{"encoder_channel_attention": "se", "encoder_depths": [3, 4, 6, 3], "encoder_kernel_size": 5, "text_encoder_mlp_ratio": 2, "text_encoder_positions": "rope", "eps": 1e-06, "weight_decay": 0.2}
Rows from block 8 of the image encoder of a small contrastive image-text model, named by matrix and row number. Rows with one number belong to one channel. Each number is 128 + 32 x the weight over its row's rms, rounded and kept within 0 to 255. All counts start at 0. Numbers have three digits each. After the name is the row's rms in percent of the matrix's.
After each channel's rows are labels from the 100 images, of 14976, where the channel reaches its highest value: "top examples" is what is common among them; "peak on" is the class under the peak. Only what is clearly more common there than usual is listed. The data: drawn human figures in many poses. In brackets: how many of the 100, against the usual share in percent.
# convs0: expand pointwise conv (encoder.blocks.8.convs.0.weight, 768x128x1x1), inputs 0-127
# convs1: depthwise 5x5 conv (encoder.blocks.8.convs.1.weight, 768x1x5x5), a 5x5 kernel
# convs2: project pointwise conv (encoder.blocks.8.convs.2.weight, 128x768x1x1, transposed), outputs 0-127

convs0.280 102:215103158147141143230148133118117143121104104134134134126130083183113151166122140114116184110115153124152108138130090141095141181088123154122111143092155150113109144136115185098149108221056160075107154136127125122111141127172148183177137147072155139142110126208119150143115127097137115115165116134130134105122077122123183106131083139087093129116106093038113130055190129169158095160137
convs1.280 109:083115148119112090134160131134094089128091075087092110091099079086080091129
convs2.280 103:217098123093097178185128103124111122174104156096108130123127089079123088167156143112212118118127148079168129132097124180099135116093143108132125134125168082101149133106110177123110121154129121089088137085114128133158115085168116111152158081109068163066139080126114119120123184141171091104131097099137114142132155046134197142102110112069104133076120092095078121113156175116141098172201
top examples: hands on hips (42 vs 6); waving (28 vs 5.8)
peak on: torso (29 vs 1.8)

convs0.241 100:132135137129163126108147090156088116154194108096160115138187143095133104141156138087162143143176191190049153127107131149152137116116126115172122054103102119203074179144126132173165142091120142146107177120172140146141172119095161134086154120144099137164132100149166124059125092120161118114145182104187089109124122080085076112097140143136126138171155135103138164166020141123126137149092
convs1.241 105:076096090111109098139134140094096117157151073097108127111062111094081081119
convs2.241 090:180120152128138122141141079117086071140176103107161137132173115102141142140133160113218167135131166173129128144133133133183115132139073110074111095101126056153071131127104143122162145110096141103080183114152149124168112130157157160117138130136074162137096102189127191078096090148191102128151145103171139099143109074058099071092085170133141202131146120122120153100063166148129118165128
top examples: green trousers (49 vs 8.4); green top (45 vs 8.1); lying (35 vs 6.3)
peak on: leg (28 vs 1.9)

convs0.663 110:082191102108110160116122139114122114181134129078162152153139154113136078136165152137143100151103166142116150167118161107163135110182110133151118104150153133173139092093149087136094170031209102169138106135136127148159145159080116110114099137221096137159155175070111112072146119149130127145080151147123122098110129127078038130150129136168136138131155175179139151197087146102112190110097
convs1.663 101:136145146141109154138107114148147146071084138127069122071193148082111137179
convs2.663 099:099183143146138130124147113079149187104158109117116132141096187173126154073156135124065118171107158142094133153106172094084123172121099202157184114107138177148114154175118092128120090094160131146167106176102161111105140151098145173072142155156159101198103176150152138113151055109102133122117132181132060134075131137142091111163119165160118145189141147143125148179096104129138138116040
top examples: star jump (37 vs 6.2)
peak on: head (42 vs 0.9)

convs0.700 098:181142116180104146175055142108183117122070150135117190131127186093159134104168112158137154107050140188192146154065170122075116085157131147123153168168178120060164104116141146108106119165172127092101126109082125111132156103160180132183131131124106155130146162144105099151074143142106115110135104126142164153116130086124107082157096154127097078101128113129079102105153106120137035151134
convs1.700 111:108112088095162085095141143119102071125143047133087126131110132141065128156
convs2.700 086:112094157157168201102041150112137081110105175162073161080113122115136071112178060131164137121111114159159144127136146141138116079126162107084066078089097102130163112112171133107112125094142105133058127066102134135135087078189177070147130126133113115090118105100097094136140145116093131140114084075160148136152187085121115136140131130103134092090120151141114080101122070146127096116205
top examples: star jump (47 vs 6.2); orange top (35 vs 8.2)
peak on: torso (37 vs 1.8)

convs0.188 127:177146176163098121221163164066108132114138106137149134104154110142146182130133165122136162109104153119122148149096156136131115178073119185126133144097153149142116109190104177103165076187084164132100110133144154125119132106143141165104159169053137140158110151236160167106096147127113076156198124111148123100094096116127172104130127132081123162126090075075076168090152119141142118160149
convs1.188 122:079123162107066092145133123089111109104126127099096149166114078093120118054
convs2.188 142:201110140109129174187134085088138115160119154092099132109137084081109108147168165123172120129135152098160117115132149202087152150061172138110156100121171143119147120149113187128126089163131132105071088133122154092126139071156111122085168081118095146120126090160138142117132191128212064091171095090114116129114159063099152124105123120065099149089113095077115159092096156120119100161190
top examples: sitting (72 vs 6.3)
peak on: torso (30 vs 1.8)

convs0.485 069:132149139164116040115148116105152116124189073090099097165167118127163210113036184098133126120140134052094096073130127125162093110155134148111151114160125146100128124181133147141147077055129174194115133135186136156143127115138076116097180101090095113123138122161151153085091173123170121135141143136115100140086136161121082124110136062122103156141068122150127176156088132120096101148103
convs1.485 087:090118165118105088124167140107110077052053086104119148125118112128141144143
convs2.485 059:186078118104103205168121131191169196159115095128112074153108137138127106133124136106135171129143131126121106082150121187099190166088205136175134124110141067112141150154160151116105102113078162047102180135131129097124117095147155154165161146111118108083137091137150136148104107107148155070148094110141118146113164060116199160092131100130110118135145145099080117104121157120125036169122
top examples: brown top (74 vs 8.4); hands on hips (31 vs 6)
peak on: leg (28 vs 1.9)

convs0.752 071:163119127150103166156175135168140168087164119143149127132144120147094110132167171123099159142149130113140126130187096140076169186062128173200111173141178115151062161127164177106160133155085094095125119147109096119113172162074189214119134082113192102091166121164160178132139073075141115116139091127160124171131106119136168133149121107098151109176118065089124142105144079118160096145125
convs1.752 081:110107103093066116110152132118126150206137176097135148149162069113107151163
convs2.752 057:102108142175153117128067131155129097095117145118159142148216179075121162086145146125186210154115135198138129153124144146151065097165117046113149160134145104142121167106164105100150165068178149125148117100145137117119137137163154107142114121148116155100116137131134140138085121134140063107169138115114200111134159095106053103115119110120160131083122189115181152158063101168104073166097
top examples: black top (39 vs 8.1); squatting (26 vs 6.2); orange top (25 vs 8.2)
peak on: head (52 vs 0.9)

convs0.312 093:137071132107151106105160063140103166098195086154131139193154159127110122136087127078109132106126136132089130135116070123170134128126077158152157116138101133124084213174168094136153154083118174130132176124137069168121141139112115172113159123144129142122141104144144138078155091140151167156107162167177043146156125094126090077159105131161116127209123165128168161212080105099151130130083
convs1.312 092:111097100106166136171173116135092143185190132107119114107138100128072084170
convs2.312 072:155095187114154083121154158109124091137167098162067129139109061202139148133095196138125190147125086101094131112141105134173107134128089179032118055103140136108103168172143138089149121064081143146126154115150111157106059127154097089130170127109109110152119162175117167150146156146095132152134159124158111132113150086135067117110110139115137133121109094145077145051095107130161110171179
top examples: green trousers (61 vs 8.4); green top (50 vs 8.1); lying (35 vs 6.3)
peak on: torso (26 vs 1.8)

convs0.527 054:148120129177156084133161135086103126095097123090106182122170157098083155122180191135158122120143174122164035117127176162142112194090093094095152178108189205111098134181111159085135093116100115158105100124105089142127144123108086151097108099133118172171175106163146155099174144107135081083158168150144135156101135089171110137110102136107194125083130112120104160138101080142154134171173
convs1.527 082:097104128060117144090144164107100033138137127131076155156116106106110132120
convs2.527 038:123150122133156143170108138116159085165100123093156106130180107130152145137117156130159200143118139174089159089112129149121087119100122120072148095091141111178152113147146148126165094082157164136113100131169153123146089100186134118074166118144129120178120145170155105124070148141161026141213111056087172131092139115069065135095159154087170117119143149122146126116095154195114134178184
top examples: grey top (47 vs 8.3); hands on hips (41 vs 6)
peak on: head (42 vs 0.9); arm (29 vs 0.6)

convs0.656 111:089145155105123152139142149091077082105197116154123156129146105061145116143110116133153119146139129125087184154122095088225110108152090172141117071075116094191043148111083120148150180135146141092136147138134129134147106132151119182109143177142086099113057150127136191069107123177127136203129113144149126052146127107107128082166103121118099185152105159121126141137124144091140162134079
convs1.656 095:130080082095093106102103091085123150186169090118136111097104072087127129117
convs2.656 101:187075201082120089160108122116105073152179118179126150136133149149187180157084091094123235118104121142105114140130093167183092135154104142095097081086134099107096156197129148105137143131110145087088160124129130122133086124182141102133176106092093111136097145142114199131116131142149158150136150187151121129150090081086086090132079150164119150124122163095102155107100158085181120142118
top examples: green trousers (60 vs 8.4); lying (46 vs 6.3); green top (42 vs 8.1)
peak on: leg (38 vs 1.9)

convs0.277 066:179126188187093129151082095149163142107122136158104134104122142119200163064146141130149193153121099124157130091134129142092041138109150143106168124144111096074123157180157143138131058130139178104093157122141147120104089070175172115137169136072111082120101109178126177146078143153113150116158103112134128143100135107129134104108095117122086113074099075109088166086150127167131039179131
convs1.277 089:130118071122163132119063111107066090171111095112131155137136098061104115127
convs2.277 050:125132119155123127137108091075131088111122155156149154067193167113153147097134140113251116135110107138179135154077169130153067127148092122069138145127120121100146111175140131130151088094154149153082073117150135136145114092127169072106126080090164133157150130199165111119055106149138089155144092089154113141133126145050084116091140130154126135099134146112138148139054153150189121187162
top examples: hands on hips (44 vs 6); red top (29 vs 8.4); grey trousers (27 vs 7.8)
peak on: head (76 vs 0.9)

convs0.175 136:182119187150132084197143145082112102111126109151146158121151118150142238144120149114118198109096143122140091120147131151114089189125128157095130146085168164121133130207109169093165073170077125144115135150128142093113123125173123143107165154040130131170110151211157184123116185113140076147205132147103143142108068122126134101122102113100131147114101093093095145095122122112151113150136
convs1.175 117:052110186114056116141149101101140130104124142108115142172134101102119112071
convs2.175 175:212086152073134173164124106106135115154116166118079141124108077078101105149167142133135111137139120079150117104159101212103156153061199143101134095148157146133155096143136193138112088126115097113104091122124150085124119100143112106079160073111103102089125082137153148141164192115178077113163064096112134130119166065102161145112138098069128130123097086115109146104110154079128103173185
top examples: sitting (60 vs 6.3)
peak on: torso (53 vs 1.8)

convs0.540 112:188130160139143116202169158106089128129123110109160139129141106160101156170141144091112173117142172107136098127142129171117139223081131146133111165078190177159138122181124199056152096180044124133110127152115128125134159149118131168126138144092146148173127108226152165128160168082128074127169144157133125108091085111115170147135114126089155153138140088055112134092131116116141158157141
convs1.540 112:087098163126100121126142150114135089084077091094085097133095109084078091091
convs2.540 116:221089135110099168144100072111139122154126169138107101093111087091114108166151137146202081132159134065196124108152110182078127152082175109114093120118135107077151107104104178121121105136125093097103139146110149102153099079152121090136137107104124135108144072128139122126123207110167083109132078084160126146116133069143176138063132119071109148096121068137079114099122185110122093162172
top examples: hands on hips (58 vs 6); grey top (46 vs 8.3)
peak on: torso (32 vs 1.8)

convs0.213 112:141098115127148066118146093221096130132171112127180119156144191178104174178086111066079167085146159149076144126117067146125160117143126146152119113120107135136120196144131125133147158124085145100119190176145130136163178164130166144145162122125142157139135144125144132149112097081124166149122154146186086130124071126094096092126151152207105115211149138133125094146072117068150141153068
convs1.213 098:110112148102137109087152092118139122198213136097111119095085171092120119137
convs2.213 096:142099188200173091149075139119148109133123102139106120118117124170209159120092147121118180156126096126110101060130085114115067115163133131075086053099107132130120125133131156116160066089100164153120213117168141133124089063213114106158166119090088101167118156159136150113103158144122095109173121112126133108130102134134065117101117126125092108084092119129089146076127153138140084175080
top examples: green top (44 vs 8.1); green trousers (42 vs 8.4)
peak on: torso (38 vs 1.8)

convs0.113 129:063211135153118110040095120142163119142126098098094135139138168064142112062128176145140078174153140134120150117117147113140102100157148117122141098133122109125133105114122073147051121056229126168149138125132138109133128094099093123080145126187062116147142130050105150118134118137122130096124151129107130133075204138143080145114122104149133140112145133204115138167093100144065127143097
convs1.113 113:179160122183172128089066074124143129117129159134127118160139133152187167151
convs2.113 142:194128152146084171161101057086159160130125142102093060125092091077174125139153195122189117150135142096185152130093146144072090140075162137104173141135141133085151105118161132122112073089144161106163126153137163136116109095148127114121163106112121129120131103156134090133108191152156093101156111084141102144101149099183152152091114133083089140106111020129060129138115149121145052152150
top examples: hands on hips (55 vs 6)
peak on: leg (40 vs 1.9)

convs0.317 077:124160116134091103169145179136119133163155129128165115121115106154157158121107121128118204153122062133067141128116122068166135105151109200144153099125139101133086147108131172175179136154111166097124146114157138179098103119149158160142143116101101066079099183164147140150046121212085135196140066112116128095148100135087149129136171105106077128122059165102108147092184180108131143152096
convs1.317 093:076078081131127111114098108151086121156108102096140167157130111074070089105
convs2.317 058:114104148125115049125124162098083076117132148150162106113161084079152195173110139119129157128101080119132126155091117102189059119144053144060127125140137141141126128137103167096174115087100124111172139169154131139133140131150181118117112112102198160133123144163152156176071195160115069186139134121110117128142103110136156146086125106121173162172090051140107112052095149109169155154141
top examples: brown top (41 vs 8.4)
peak on: head (40 vs 0.9)

convs0.545 129:126113112155148087096122105178129159097133077152130211207180201135118152131151145104089141119124147115182103108127075125086128172137095142128134170185137163075171153178137097114098109105124081161119182106049063127136156146118134140122140152140126143134214114121115149117155127084112160161127146152176057168106145138149110097167098130140127088152147141151155162190093073123133122159090
convs1.545 108:136122120121146098124162160150095148207186090105130157152077130162092092155
convs2.545 114:128128156176154101111115181102195091169104104148092130142119108170145167124120135140147165159105082095141127080126137092138072120158115168056134095144126167146201104155138160110130081049113129157138154146152138152126092100191080065140130151126136075137122180146125112198091194120071111168179102074109136126087147151128085192099149101129148128112110118169087127075129167126149128141162
top examples: black top (55 vs 8.1); black trousers (54 vs 8.6); lying (31 vs 6.3)
peak on: leg (35 vs 1.9)